Weights of a small spectrogram enhancement model.
Model: 3.75M parameters, norm batchnorm, activation silu.
Rows from block 6, named by matrix and row number. Rows with one number belong to one attention dimension. Each number is 500 + 25 x the weight over the matrix's rms, rounded and kept within 0 to 999. All counts start at 0. Numbers have three digits each.
# q: attention query, key and value (stacked) (model.mid.1.attn.qkv.weight, 576x192, the q third), inputs 128-191
# k: attention query, key and value (stacked) (model.mid.1.attn.qkv.weight, 576x192, the k third), inputs 128-191
q.76:507455492494498483494519520495505484472503534503477545488476446466516493473520475522469554457478537527521502485514482485521477528519500500504466497531453474525512477505529528519466486456520480
k.76:495509500493488474494477522495477490494466509463492481511535527476522499479526493520559491526491490516476482510493498501487519512521438459493503532509554526532468492513498484489485466510472520
q.77:504505484504537521483492516458524481497476487497463517540541510508509528526545479523472491504476534511565488513449470468447546499495488516494460486519482514466484491507457498455519513486502566
k.77:483517510468477506478523484501530516470464476490480423543486494470525510479452477494521507502528467524490453516555474459438509568461508474501495482443494534483497491509502491509482495522543509
q.78:498520500482519459482421478486528505483528511486501508502496526492511479501520526503499499517461475469487556505519506539518472495533509493456518476540465475490494527494473502526506510505530488
k.78:546510500513465542491543484528517489523491531483466515526557469524500488472516522542516500500516504475471501506515482474461501456490520487503456516477449503539522462531473520526541480486497529
q.79:507522540499494527494524466482535444523448465543481503523563518516475487472504459568481524485469467466529494505524513457495486512446505551520488495490515488534478494516548512489476519507485532
k.79:479474500503559469527493479544502504534571479523485502487484518484462499531486500452529528468536485477453514525475516518489514536539487541510520535508507509504463546454475504492493501524508478
q.80:503528463514489493518503487502528466457509497515516500488501541474510509508501465504531478508452463494482515521496513480569486495518489478522518505495506495520513515524484485539500468495458541
k.80:485516503486533463498502506476462485528517518490460482487489543494499489471501462492531514557531550519480507483527539501456516492456509560495530488469512512520516517464523496481532528508521487
q.81:509493514535530492531572535436487517483487531513525490540472487484503490485494532512508465506502480507482522498493458505484523511510510494488487484523447483506500477486493539505446504514514470
k.81:494518469490432517511482479527522475478548529471541495492470506452481506485527494482520526489467493499569497485523511570526530470506461514498524468534517532544471500512512531461485477460513508
q.82:509487486516507523534488541532524490473490520468492568502468479497488475483500462526532519540496447489528520476463458543495510496478500451485486522449453472518491501501514486488492494488503485
k.82:503559497481468485486516460479446537510494502502506473504524474504511558534496490456503467524474517483515525502520501528511491533504461526530519485520526518476532533501514476533497551504497523
q.83:461481451534473510497492469551509528523560470477480542503454445526503531486478463523493519501524500494520460517479485500459508515483466473446489505494522527507445491468455489466498511483539466
k.83:566458507490498476475484480465491471484505477490481463463546482543519511520518519486457492460468535534465479542533472494509473479484483531529520454486544485451522489445540488553451541458511482
q.84:521481529493431457505457526491504502512515466475468562470489501447541467475509517502483537522510521483502471544458497506543486531527485517482482436526474478512538490525506485509503491495509501
k.84:513547491499454524480511475533484474475469506500484524470495501495497492515536501514497510528498464534512483501531509502491502539510497519478495496496518499509481528500516524507510469506505477
q.85:488486472518495504478489466562492513501510517501477467517502502516513477503485507509479522470498491511460491509488484497500487510560529490524518479460477507489534519527476542515555492485496488
k.85:496468474522546477501494496520532506486459473525468527531514475509482462481463491527486454509511534472504454525517518477521518493524481521500511516558502516487468511492511490475519477530465459
q.86:533546496462507496513527497476494511518490501482496478524491522442439488481475492447546534499468498489460541533500452503509473529495498500489437465498505519442517504450453474514500511481481432
k.86:534471483485539543521495522544480570497509485554540496522503549556496476481456520523509503502561488501528458495479508465552453510530499503480549495515529502509477485501529504524498461497491516
q.87:520540433495545479467477495515491483527514504489534521516507537485518469460523565486484507472501551527496527482466485506507520535554546513482512486509488520492519540508420516516483503507490488
k.87:455497568543466521482480512503503480527478460507526505468447480481492477501468456523476507454496527489460501531557507466489487470493522480416561501508491490500479454488522533443475482507471455
q.88:441490496520526513483512483496515462485474491475510483525500485540521502513443512517497504495486470474478519444502544501466514471483519439467532510511556432518521503515500551456473492524459525
k.88:532548487504508432517516528538458476555543430534495476481513553496504502525501500486505520529484480483486522539489515507464527472472497478519448540530497519517492513534531532503506498521544509
q.89:505478502491550482484516530463511520475515501465477530458564527496516523520537458510525489469471463492542474512460502503473468472514483508539505500528460504502512477480486460504527509465505460
k.89:517501525475498454522526534469524511482500498475580513505450511512478471535534502532518484505512506518503527530543519483482449505486499514477415537512553517487489477457485514475515522502522538
q.90:496508439555473521516502452515519492502531494506519446538509508528506553484532519487498498472469530478528454495501519503495509483499509495501514579511462508507501547474460514522475499528467487
k.90:478480465511493512483521481532443469510501465486493495531504493495454468494457504466530476501471508493510498484484490530471501488507524469501493495502530451492502472499548489527509489442475485
q.91:459525550538477505471506480499497493508474491484514455513477518489486513504552493489524479500510491475532492467540484535508495475490517506497482527484507518469504506498460508522488507513501502
k.91:478473463508512497512516480531518520473508464485509522488525511504500486499472481497470489492520492505517450462493509453544504502447521501451485505523536489515484494479499503489495498487493521
q.92:494525501536467484531497509468522475521502556527485506472492483452510499528501492501514523529494514456463538486515477521478514520516535457498518493497527502497525468501454508480459539483533507
k.92:544504524486453478492477512514532511521531564472499478483494446453544495487545523514456520464485508507453477529524476520548457511428493491495531475484522522491492515509522478479519534483526506
q.93:550470459467460478499522432487497443496491504531506501495502517533464491508499547516498508460466512538540492538479509487523489482527501521520503508492490520517504508512466566499505483509436525
k.93:509444466471489486491501523481478490527496487485508468462495481524511477499481488553439538485447491510489491484523495485481507494530501486542500511492511486492541462463484485475534502460523503
q.94:497501515469445472530488432472546505547505501452522506503470548520462506516509468443513541538528507520495486471474526506524538461539533541502474528490464546512446436540514485531544522471492538
k.94:487482479507494497485478519511471484488463523566533555503513545517483473519530442537533473517511495491488508454452493528490513547476532442483525476563555539508468457547545478495488492483473499
q.95:526504496534483515531489549474554510473501535506544530473513519482442492484543517497549510495471550452491536513496470524500499518507509495502455508493462497484517493511499483547482518524515510
k.95:467549451492463527496561487518490513475498524470475484541452505487477529472503493508523522473506474513491472488459524543501489495497487475469528464538534509523526524485463479476522488504492539
q.96:471525495483461466498524444526491497483488492474512520481493510500545511496510513509496518489526511547474519529551473458461527504497503448509493511486477511491491528558508514504543525481504492
k.96:469460478471503482572510482472526476529487526523520472530481498511452485544453507508476502502532482497471513499486493516499486531530564489511493501490544499530473493505467502478499521479485474
q.97:491548512543531512490514515517510465479504513571494501489493507494470487491468474560532467482515531528528500523515519475485484515492513497453482518497506522448471555508429549459513478490521515
k.97:545493505470453470543523460502501533505478493512477559523539453518496506540498480501502509486445475534488481501500504495478534490515490536492481522493465511505478534534458449489454473517470498
q.98:507452522461509478499487503485541494473456509468565520507505546496461501494450532450505497497550485495548539468521471527495528531536513490501516506490512517526526466479517489513492478485507468
k.98:516494473460525469483494475536491498500468500485496524469526486545545514492502429472507550493504494540473478446465511483533497503511510506442490489512484501473510556532521487516531500535487529
q.99:508506492508480485511518495511494522484444496498474527518480474496480520513470510486510522559489518530487525473469527502495529486502523517499526564437492506518468521482423455514525499536505525
k.99:500503494504533547505485468423533502509503483519536482523503486520488492537520463531485453499524500499555472537529492493508482500516456496495530517508498468486481531495500511494519506494460509
q.100:483492533501499480518487504447548508480575501515470472499518481525514511464520484502514517479504507449548471488494486491480499531499479544515526525546517510510526465592511486536519511511505487
k.100:490526489517475495497543511511506480507487502469537503465546541498542509483481494479521498526455498534488506454515506482507456495512556455488491531470461517512510523494478470461499543517491498
q.101:457569490527452495481511488428488539552506487474482534524498488518530501512503528485452478552511541496513466550465532545516507477472494457482483469517508471520495510528488452507491507525502548
k.101:494505457527572480514522506491515513538497506488535487497516555498480508477487500516499480546480510478508514476485509487509467466498520522478496446463539527476473502444523454483493497522539470
q.102:502546489462461535489530507501461475527453522511540551534496508513494513464499488499498503512482486499489532491514526503547476471470491523491504502475493485536484499499475496554479463467453496
k.102:472538455475475479524509535492500512480476497468508493492498492528512474518492490490490496537506493486518518506514517518458492491538490497506460494500464490477508495506520535511510518555527530
q.103:490496502459529463517489529517505499517506476494461492505509478524480490475513526511463499536495494516497485521536521478500501517516460488496493500507542531496535500513536504502522471502555463
k.103:503494499513494481528473466486478482505530499533515505514505469502528506524487496473544489517492508519490486490483525502455473515511511514499519518501460478512477507524493477521524487485454467
q.104:493504477511511471487520496512512449497507510539472454526514462478517503520499495469450504495456480491495510552472477496493532523480474520512529527525498473514494494513484504491497517493519528
k.104:443479537456467459485509512450466489535497501521466490514476514478563497518525480547511501500495502502491512505494495501484484524487527499482535457473518521566524508486473516489508522490486457
q.105:511485480516541482560515509514514480497509506564484469473534508533485508499491517494491508533493506512501463487446467533503501514521510529498430492540516510533498496495475505479546482476529492
k.105:527465498507487502488529483494514489513533495481477492475532506502472544460500487492513489521544520526481493488524488458565541516508506491499562525499486471521523522498489507532492485473541451
q.106:522486527513474497525533443509459476490518499566481465516521486497491500473455538463520500536489498525513493501511500458516511496483500513473515507477510480463506518494497544472505516490534519
k.106:493503500432492472531528467511531511527507508503489475492487492525463519486500518530474514514522507485471485496492464500490534455480526551490480482466501486554484556478470466476493510504514487
q.107:500487504534490490492469513498522461469462497464578486444536514526499504444497495502525507496473470481513518496513520480486479473509495515500539537490508457537516460516534482526523515499506512
k.107:491514539511529524507511491511508468490503471466507515507510497454531490484539457492520492505494508497559523502497522525536522465470485496506471533511474530456528520469450498523502538537483496
q.108:484474506471499479486505512477496539502479494455558504500493519548508489521477500513488545503447498497499557498524478516530476492528483484522497491507483518530499432506543472518481487479491474
k.108:471538461504512518483474509520476549451496523513486524456538472492505483492458474466484498454510533495496506493512504485476490519540477481465474511510518479481512532502473499512504519468505502
q.109:471492493473500513478504499541471464488498516509538511538501492484508447510496481474518461476476543492527496546492518519496485544482500460469505478476527449492458467504483447483480456442531496
k.109:518527480529516529505472491479538530482495485520450515502480482544489452516494518510511503523463507483487474532484458472492508506482503529504500463474490513447507474509494500500507506522493511
q.110:510507504534462461465483501518470447490485519468498451508502501432513499453518492442464509502472468494507552467486523469477484495496494516497501474475512521492497496501525501506496524475504487
k.110:496482519463511483527459551481537508453532539532480502536461491547472502520452480518439514511512491491496449560460480510454460530520483532558511489511508473502457534535475502500482473473482499
q.111:482507497507462467495489467529501509531514513472539489502493468451521488504503497491501503485466517472491493511496502518514525490491481529502490483483481453519531462485529466521504492454500549
k.111:527482559494479558490505523511504513521499580464524417512491529434518526499554536528539505530480494466525516516510530511481504510496493482503465481535481516479508524506490503527553511496549493
q.112:504492519486513561468512480468479503524492534501475493547534477536529519482471492505469545470489462478480512518512482463493509517489508541565529487483520560460520497524474515501543547521503518
k.112:520486489486477476522467457451507444495493466513458498494495485418486500495512511528482464485482513530513489493497494493505506478512441501527487525464491479500472489489481480475479565519525532
q.113:521550507471506481505455486518476547515492547547552550517511527503497530532453511490511490457490536488486536517541541480501520488503514482529502471498520482483543488476512492546515508513496475
k.113:488540459490503536502476491535512479559484453533501483480550521474519466505471524494480526459484457503506512512493510502519463515523518503495510483533568536570521515492471483478461494509475533
q.114:494531480480462541501518487491574518521489473451480519501522492516454509499506510493459471508517473541480511441497465496459528466491490491563530471500476537534512488544521487486538524496519501
k.114:477526456518462483504506521466521509500523538469505487446482464472519503495531477494528516491469514482553492486536502477517535503500531496510463519513530487502499481467518476517503506502500484
q.115:493495510499520494509478507494497517511535483501500521528504487530537483537503515505509517503446468523486492483519478478474479544440554496498501526484503499506480483490475513477501482496494530
k.115:493523504547472529513486455491509463499489471508504473482479524493491509465504501508528464475483466480488450530492516488470495479491477557475535500469469536501462537479483466477487506484504501
q.116:518473502487536495520539527486517506446449473517503510490462534523509517469506487513504498514499509506473496553511476501461496505495513469481485475555538530492518512471488506476462486508495500
k.116:517501450513490487516466441471520512540508519512507519522483462500440499462477483508462481444487514451508485508490501505471473511498481469504511506459515535514494478533481493532510480439526518
q.117:516444512487508500467498494467558502531533488507476502502550488487531469495507533528505490510500492537516529517481489492466497530502500491499533479484479492468551494460514554497431528531519502
k.117:495509525502507530507522481472477512517500503526493562495495519504476532488486529529494499486509473465469491516524555498509538498518526515477495488551535544498495482481457525470526483491482563
q.118:498524475507534489446493496478511514505467470477550497478500495495448535498495495491505513487505490467491501498537505466466476464510525493522498475536505513529501537510458483480418517513480466
k.118:510485500494504555503531495513479465449530497501496494500478512496502470467475505496491500545479506514483467503462482500513531511513492482480526529514478494441497511482541506514490467481528495
q.119:526498519497440532549524504526501507523510499479514468498496526504501507499460478499530479471538493511495500478515502482515530529473507520524496482504523508508513508540485449482531490504461502
k.119:459559495440514480519445501461489535489497484513539462515484522534524451540498529547513493504481508547553480509511520505516510494458520484456508504510520498520441507512522493520518472512504490
q.120:520503501507479492523476506508525461503489495527535505539452484497505533499523508459444483515472518469465505487507507514501477468505508520526467476510518500510458476510481479504472506469540477
k.120:490483500499531444465479490508503504452488540527511471486526460482500490507508484498480470484532467499497453501493481497446529476488536507514493511533491496515512476512511487485471486498499514
q.121:488512498488493510485544473504532527478493519499497466463538484486492515455516517529532467483553481493530531468551490554508507530501481466492535516492498476510466510504503506504505513547507445
k.121:528509480518493513532488545477537556555455522535539548470494479488520469558451458459554488506484511465502461487504490511488514525539499487515511518460478502482479491509533519509532467488523466
q.122:522526496506485487464486461494484525517499485442509468491511461461506472485449503517522461483454508475542509478509512474496531504534515497509504518516474478497490523479507488513521508499538517
k.122:473453518498534529511536495482500511519492476494506483529503517511503512501500546498507473544524490509525537500472478477509520501500466508521527486498544488503501501525468540444510515512494473
q.123:482485485533559483494502468460520518476511462501510515508504515537487497545489534538519534504520517451512522498549490542503483475503469481518510496508536515496532479459497525499535536504477502
k.123:501454553498489521495484534504532509489483534458533480492532492525497486490485452488536493503496458502517495494474466473492522487495516491484502512485531488506469504509506507489559514492509456
q.124:493505497548477465506545510543509434499527509530496504479498494518515504493485526488472476516494499504479469517446472468522524508487512554469487507475487486519498513514472547489506493476515525
k.124:494480538505498442476494503488484476470534501505497468505500484512507518482524513537521520499511469545532466507496493508510506446449493517504499512513500443508482486541497515513512510558540508
q.125:526541535556533557485485453526497533528456493480488508504452524496534486495462466512510477472484523498451505511459519474459472466504502494474473499515547513479483544475415488464496493531496488
k.125:472472501480496453519487560515511495475520489491497496504505513534465486506544591555487479487486506558461509507511512508539485509533478488529514514498522467519492454498480476538485453517481497
q.126:473536531536484522479499514500518446529523494530476492494464475495480488466515507488485495488494499502517478540489461575520480487473495507487457562543516510513504539516442566487547480497542495
k.126:524509461487487497468467525512439505469473515505480521524551484514529500523507483506495540479497508493474456493515474455480484508500499537484457499491478533510529483489533472496484502543489488
q.127:466512521499513536511501493511520469456529464527470494493493495526504508500515494505519477495519498506509506509499500501474476491429504461469477527515525518541479525460462529518471471519502474
k.127:492499522491533460517465500469492468528478497500513530507483514502505471511500496487510475498512488493522475525494474533488465503466495510516459497553473492449489444530480527492519507507501527
q.128:498516517501540497499523473447457548499477507516524493512491494455488501527508485503503467485495536526466515497532520464478582462509521490516513430519483503505541496480501509506511481473448517
k.128:500486500516507519478507471554529533471480497518505468480507491451537505496579474523564508534447490527522497510478498509509522451487495513494512451500471483518489557522524494514534517518547474
q.129:504498522448452490516512490524521505490493466484474547457536495541490425475520490522464492485519493556494485464476504519472499497511468508498501499508488538506547467504526490511474527443520499
k.129:498452485473496503506526504485515504514509539499516505499480478444479468519537476460464497460527481521540502547507473529487491488508528467499515503526508512506495459520472497531477494469542471
q.130:500514521544496562485537450591456517527524534547466489466440448510492481503498534510502510452470496516529463552526513499529504529488534507494479540484519555508502464453537482508508518497547471
k.130:477490469464503522548471474532506525472550537522533496461463536507490467543506476510459522509552533491518537574537493452493534499502495464555511466520462433530523472500477525520548491465506468
q.131:511520522463478516517484460541485512547496456549522473477511490454549458509530451433497470516512493521533464531479524525510520487470508513489475509494500522493517549485497490521540542537506488
k.131:492513504473462501474488520501511550455563542537508501437493514503499503507462462481482531485490477500470449478502509488480528531539502490526524522492501518509479482502530527541487485461482503
q.132:534491473482491491546495490469500521513479513446528492516494491453463481537500484527516482477574478457478490453467498525497528476516470496458502472530538512484547509503470506485528471442460514
k.132:476474522503509507510513488486469498522531545516527521486551493504552527504515489527509467490464449509497508498569465542527473459514518534520523547525535522530480543537473482502500481575517477
q.133:515532488479524477473500496498483526467445549525466521483527508554501479492519469474463486443487497460484484506477494530518506488511513512489464547468468469515529546482523537505471493482503488
k.133:511502507450519501498506501506527458490458471530542548487484537497467519474487492490516500503505504526537554531519534501487474478545503517497539529490489508526511458497452518508486531467497495
q.134:512501512439503502506533508478497495468497523535477541518475487530486452477549483548471476490487454570508502490544528498474477535509507451530491517470527490548459543514492533491496541487494482
k.134:530472477492491477518513481477479556533499498488524489505489501447457458502497515497470470472473459507575547472504495515479544465558502525475534478506490502491488512543467528478496513478519518
q.135:479542488522491540504507426433544472486482522519485535497492473498525525532501493484539477511499527516517468531514473512509544498456512522513541485511529508484514477538448518558518579551504512
k.135:471508462500458560505501507498479559497474504480527483506482513521519484520543462496494477490480549503592490473448505485466534497465450483493512467539499452512479500497497508529425508469489500
q.136:545531463532497474531505486473518527496551503508486480490521493513464559474503463464497517496524536482568503501514486492500530498517475490526509472493481484500535566462517483493514505473545483
k.136:493497467488465507491508496498493498443491522509490512485471460509459496497504558512469505500503473524478442492487499500506523500478475505491469479542516515482472511500522471465500547538532502
q.137:539458529490528518550510510551565494471463552467549480491499555453537531488453537535515502517484489498520503521510489499481505508484538500485507461511547492505445474534448482474471523458504529
k.137:508532466544480496480481549513502500489561510502457484528550491490537474516561542503541544495514537434471519458494500500490535487488515444476489511492466531510527482433516489465501454533440500
q.138:549501529493463507460528537462460495516470529469493522499500538511547513505490468534515451442404564488479494548512522518474440468489489492463463527490460452507507540538522504529512518571495520
k.138:546495517509441547498509519498522474515506479499519499464493498502528494506516521514492473513495508521508536489520503524510494540500492477523541539486509496462543518482498491494500518468538507
q.139:537488509508534507548485516522552511522495518501550497486503475445486463476493525512495481508463499516475522548462516487524509493483500451471508509463526464470494486535454534494512458520491465
k.139:511534507498474490475522470483551481471467496510569459519476471492531434537539471476465506515496542460478535494507508483479476490516496472451436511523491484499511505507507481468464510497507481
q.140:461499517487487549478507521463536520512462438478510516474500486502536491471528529499508524524511540476507473459520552496474499488514490560496476566549484486494493526552506545483494519501505483
k.140:509498475506526500517512527531471486512501501494486523460489497507494451493482551539492482459486487484493502455470523494480492521459499468459475465467470490497473517512458483469453483530491515
q.141:480496474526489481505469508482458433498484488491517540511524508551536487466511486505462507489488484508447543538518499524500497486554484512502518578508461470494485539473504513509510530480482487
k.141:554519567459506470484481538471499506499485481510472469491516534536489463453482542543499464508439492556500491500486482501505501503484501482537527443494470510530477498490493511518498451536562500
q.142:534524521512510512527516457495501513502426519450522510529512495503484497505517502507520461500443488516482471500451481503509516525511526517438530502502526468511449439480477503508463522524454531
k.142:524523475449450467494482495517472484496483525518516579466524487484499487492540520525499547508493489507476492477474501499491498515483514467493496487511515468516516526526524532496524478534535520
q.143:516479512449526515527502559496512503526435497505493526580514501522462504541564521494529509542514503484496545464539539475495539477469490487497456467502536497499519510506511512506512447523483496
k.143:522492495500468489484566428520492470528477504494569546507528481514520510496492494470501510531473480520541496499529499482512443490491528525504516463524507487500526544473510530520472472482558478
q.144:486503508488477491464493495519478510525529444480485439537451510458485528486483523537501538459556529516489464534518524485490434526511493522534447531514477510517517554502508503528559508495490509
k.144:480486470514509548478478498482473474481509536506555505487470569538466471513494450540437550517518505549472487525477539527455516496547491549539523532517472481502503486488477564486490491481548475
q.145:524521511460524452505507509483525511461529459510468488475446534517479472538506522497486512503575527498501475521495459466470488511516509470532487514515501505459474485510512525484503501393482507
k.145:527490499553479518484522525482500543501477501461460450476492444484485465468519442560520506486530492502521503521543524480511529465550485554476507555493500467531539512465512500490508510507523545
q.146:511517498485506549514476486503456463487556467500482463536464512555531494520503479501474496492466436521497472548488485495471488506522465460503488507518501478533498507491486556527491501534485470
k.146:509500482519507470482486537518509441501470491458548524522562515469467523478456514508487522478491526513464491456532488498521515493553473478518548501538431461590514509498462543499525484451479487
q.147:493495480504496523506435499478479499556449516526499439482474514464530555501448507500491487466526504423473488503539494493490552502491458521501527482558487541511468485481504490490563555456525522
k.147:505504481491523514470498487540517492503544500461512535495495522510552508539482467539487515548523538472461517548509545525509466505509470512463473492498500507551544476487511557505483451489563482
q.148:481500514517524582534481523525532477483497545473526439486515488463554514485526494509477456555473489521533512495526521483521474507497508553489495477458512474557495494497474506510461503456470471
k.148:506520511497501493529515495510505507466523516503526498498486495495539530483529499489522492513503560453481519455466525473518498521460534479520491502474477515521476422518501485515502523510483500
q.149:468506489519447488506506512454484534492443486501512522515493487516458468509533468474485465506484490500467432470470517541559473453499480508542508481522505496485527446494567505493485518468501479
k.149:573472491443510579517519503506485485524489533515477477521483476468502492508519553526529509512510521507504462545540520512490465487473542458503499496471545505441511521482460529512501494493504490
q.150:549498465505509488536495508469526498523546495520524528457505546527543576464484497509515495475545542445458496479493481469529512504509502499552470478510501480486511538479466539484537490489536522
k.150:475528497515529493481465480471530527504494492481442491509517541527480463475531498491522514537480505520481451479527517490525531512475505481497517536534471470506503482460520534515473519484527510
q.151:500498522528433473549487510460494493488475477536534472491481504519534473533502537540494487488507464502546526531482489486536474464495550527485545510508497518472539453473503497504504500413540528
k.151:488507499509525501527499521460487463472537537516519518539547541509480475505495507496470526477513524526483471494500453520563454474481512476499483521498449499487530497523478484531464508512454503
q.152:487498561484456518554546496512499479528518536525525462522467505540528453500481528456474458510437433530516501475502553455456479526502456452514511537480455434509533477500476547482453529515527491
k.152:517547510547506475494493536530491519480489472468527467542505516459512494460537545493485493505471517563523482462488486503522507510533502445501483503453499473515505470551474458469492509473494480
q.153:534490532481520489493443454507493460567470482527487512530542485487495450540497537513497476506523495419506500486474520512526533497549534514518482477492493506446516460457466512486486514423531505
k.153:502467470481468495512509496492461522530506496518449564471520501503564514499484536496536549452520537502452485487539473485509486552492502523491466488516502470456495499482477540510512547517529524
q.154:488499525507519472500540533460451499497496508488503512524501529537515545542498498442508509480419565486448485522495508476538483431480462523522503494566476507525512469508504464484476532436486484
k.154:541475476542503528530518480520487509535484529461485473493513466468519451474574505534453507529499492548558533508478473515508494514509502493444507475488504490537490502484511554458479464519509511
q.155:530471487472494498538483552529500507505514440505505514511502482464503503455480505532477506500538458488544530461501494527538507512468470494496502481488507505516511507500500518470525538472559525
k.155:474522486492480497509505455543448486519502508487508508519510461490455577517481499475503529493507512482505523497542508488527474544518504507506488487547498520510486433537503494479549539531518511
q.156:537534466520497500516521496503504489503532541534461512509483529511517461482511486474482489492497550545503484477535522491483516469493510481558490490489499474497473526461514562507522493482491481
k.156:484501486504482504492515512519523487514476504507525532511531468453492545516553495486473536497480519526529491491507492502489500526491499544531483539527553508486500475523489442522510511524526491
q.157:547486484482513511525518506534477499501452482525532466526523465565503541518514516521511490446473486510496476514563520514547480554539472455497446520502481482430481478515532508458499528517509479
k.157:495514476488504519488503500546528483479501469514532537485477513500493453488445484552478495555521465531497457513524539497503511512510501480552531497469513481528546516502481565503510486465533498
q.158:524491516439494525511465471501509485469487503512458502531532440524490547504488482556501465517490481503523472508523477568534447518498478538532497523475507478537474491518480544466521489462552503
k.158:495477438497468500504511485485464508464538496533495509488438499522509528472535526499500519503503551462505517496519474441476515505478492535504497514487485509476481496467552512476550517493504508
q.159:480510537512486477485459511451517457495466544486469565543459485501511514544488525537496487482464519466474508542524486502581444507562474478509487520487505504471483476487485440525484510470448464
k.159:570520473488524518532512509479467505524503520478461538506511503484459462536493540548497473509526513506506482431480456514537485509499508475468511514517524511484525524462475530506508483535540495
q.160:503537472537510500508493437509454533469493514523507519487454499479495472500507528496503514485476514484517487527509520491498484529473480516437517522507513535454462570463480497504472472464496516
k.160:492520543497503509481525493475536486536511476517461497525513495548500505509480504498465447530536469482474504497488518517539507468445556491497585507482521511535496516499450503469513504549508492
q.161:487507456479485512495504490515492506487470445536511525499479515487494515528492496526497521504488518511487512521495545526444496503499530514480547525500499532469512442503528494462493440515505506
k.161:521505466504474496479499523539522454508513575517486500472519529519508505510458522436470511499483455468503484540515495514469515514499557512468496497443481529512488512429540472501463533473505508
q.162:524488495468497512515514464494506473514498516485518499481552552544487498520510514542523500493490502532507470489498495513529511489504494538530520523462482521500507468491459487484528520479439504
k.162:486507504504485510488494495510520515517490493483461525517473497490493478482481516456503428487499513498476473519505522500508519511467518480512523526500528515536492520533469508500509447481496477
q.163:493501469478489516453494546504525534507470484425541497492468492449513513501477478498504509523463492556569472457537491511493557504500539521505524518478487504470506463498555519451522511502457466
k.163:494476490551479535522524495526530500521487524502492511528504490530507458451411508461469455519480549506518509523491482483505498494492488511500499495481475469497488506491512466457507486474482451
q.164:477441529470478474519532544456533541495522482510501508535505540502534502514543491537514491474511509524509507506495502509500558523505501490523530503521535504541546477542492478526511514512517481
k.164:498531505529527538479482530519494483545498485488515505514497484437528515462504512517498507504511499541486488516523508529465491498510501488492481450526487483474482507506486528489442476477541516
q.165:483479525461496524509536492516532440460452544501478470522465473463520503496586482521512449508501522533542508473504532479508489490476503496460493476512477463503489468570473504510499544483498526
k.165:464493512512483436480483544480558501554554484484473513522503473499495490523524503463546522474499500502453475483507488478492511472486500515469503515501514479507495515477489529508509508474487518
q.166:500496555536487516524502539535544498513498555522462482499465459478487486525539526466501505512489505487486473519522558499496513517468484505491468528454455506493498532501521548500501508484482494
k.166:476550539500505506478497504519460466510494537520474483502489517517509465517490502487491498472507507489516524488526502506509485486456528481461465507504476488552499505492481461505524500519510521
q.167:507495494496518477499471512498482507501488499537524516493513529496489487455528509482528486546505511500517501478492473521474488508533490487521492496490493517506507481485513514495507492472506459
k.167:476532495536487503528536501499473510526490482504514497475466505492474470420453489476489447518508484533500479495507484513499500509476506496538506528510513477517468496489481477508479492512491502
q.168:479505507520497512520486454491530515519546500500504494482538513480505565484549498511482516482471509495504518515530489501510493507447498496573510501471516471470510499528462456509502517452493500
k.168:462543497486523547494556506483482564481506492453528526523485476533461518520511533553482478448526482511497469535496469517493527489531472473485481479515497535490491517495501509504502481477533509
q.169:538501549462486472469464509496552502484478515512510485512508442492488488506514495500520482448486487470502472502509497476528479470519520484486458472500536482498505491456495528498474490461506505
k.169:497489478510537442536506554500467508505512479478481516471491541489534547533469487489491522463506467552468532501524500519492489540526517476527485496541516517515509487520492506486521499472478512
q.170:529485431505508466492487471510497525511528466511487498475530535503493515507500477533484486497516521486485490484529469555482516488518495507513519489490503553462542520507483484490505515460513496
k.170:508500472484503502499523486489508534502472501583538531539515504525504484541485483520462484519528530504523459494503481519513463518490502530459516482493538532518475485486489516491515481492480456
q.171:511422534511511506513537515524524514497491535490508519505461505516508489505509536497508483512480533514529479515487508474534473476481508488478461472501472480524455531511511502503493521531477516
k.171:498542496495511483519504544462517486485494475489503503538552484485529502515479490489505514506470503471444506476490484493507499492463530468502493509508475474483543489513467481477537496484483522
q.172:538499496499507511527535462507519534487452489493496489519500497511511518539526485516504482498527533493461507495480483528510463467543528527506522489551458460538501516478499516484483514494432490
k.172:490476524468461527476502512472494499489451513493501536472493493485492501547491471499511537520515493467507463499506548520482494504461515480528538521492505460509533507523473513466476538431521497
q.173:497519518537484504538496511504526522522493503493485504486479476507542485512521544479500496501475496515490485540519538485505449500486491513503480487522476504501493505527485450537519513537488510
k.173:503483503483533471498481516486482520532486493497486477472496514509513524485483485513558489488527506518540508476545476488494488480509490491451467482510529479468501497458522503487517477500499501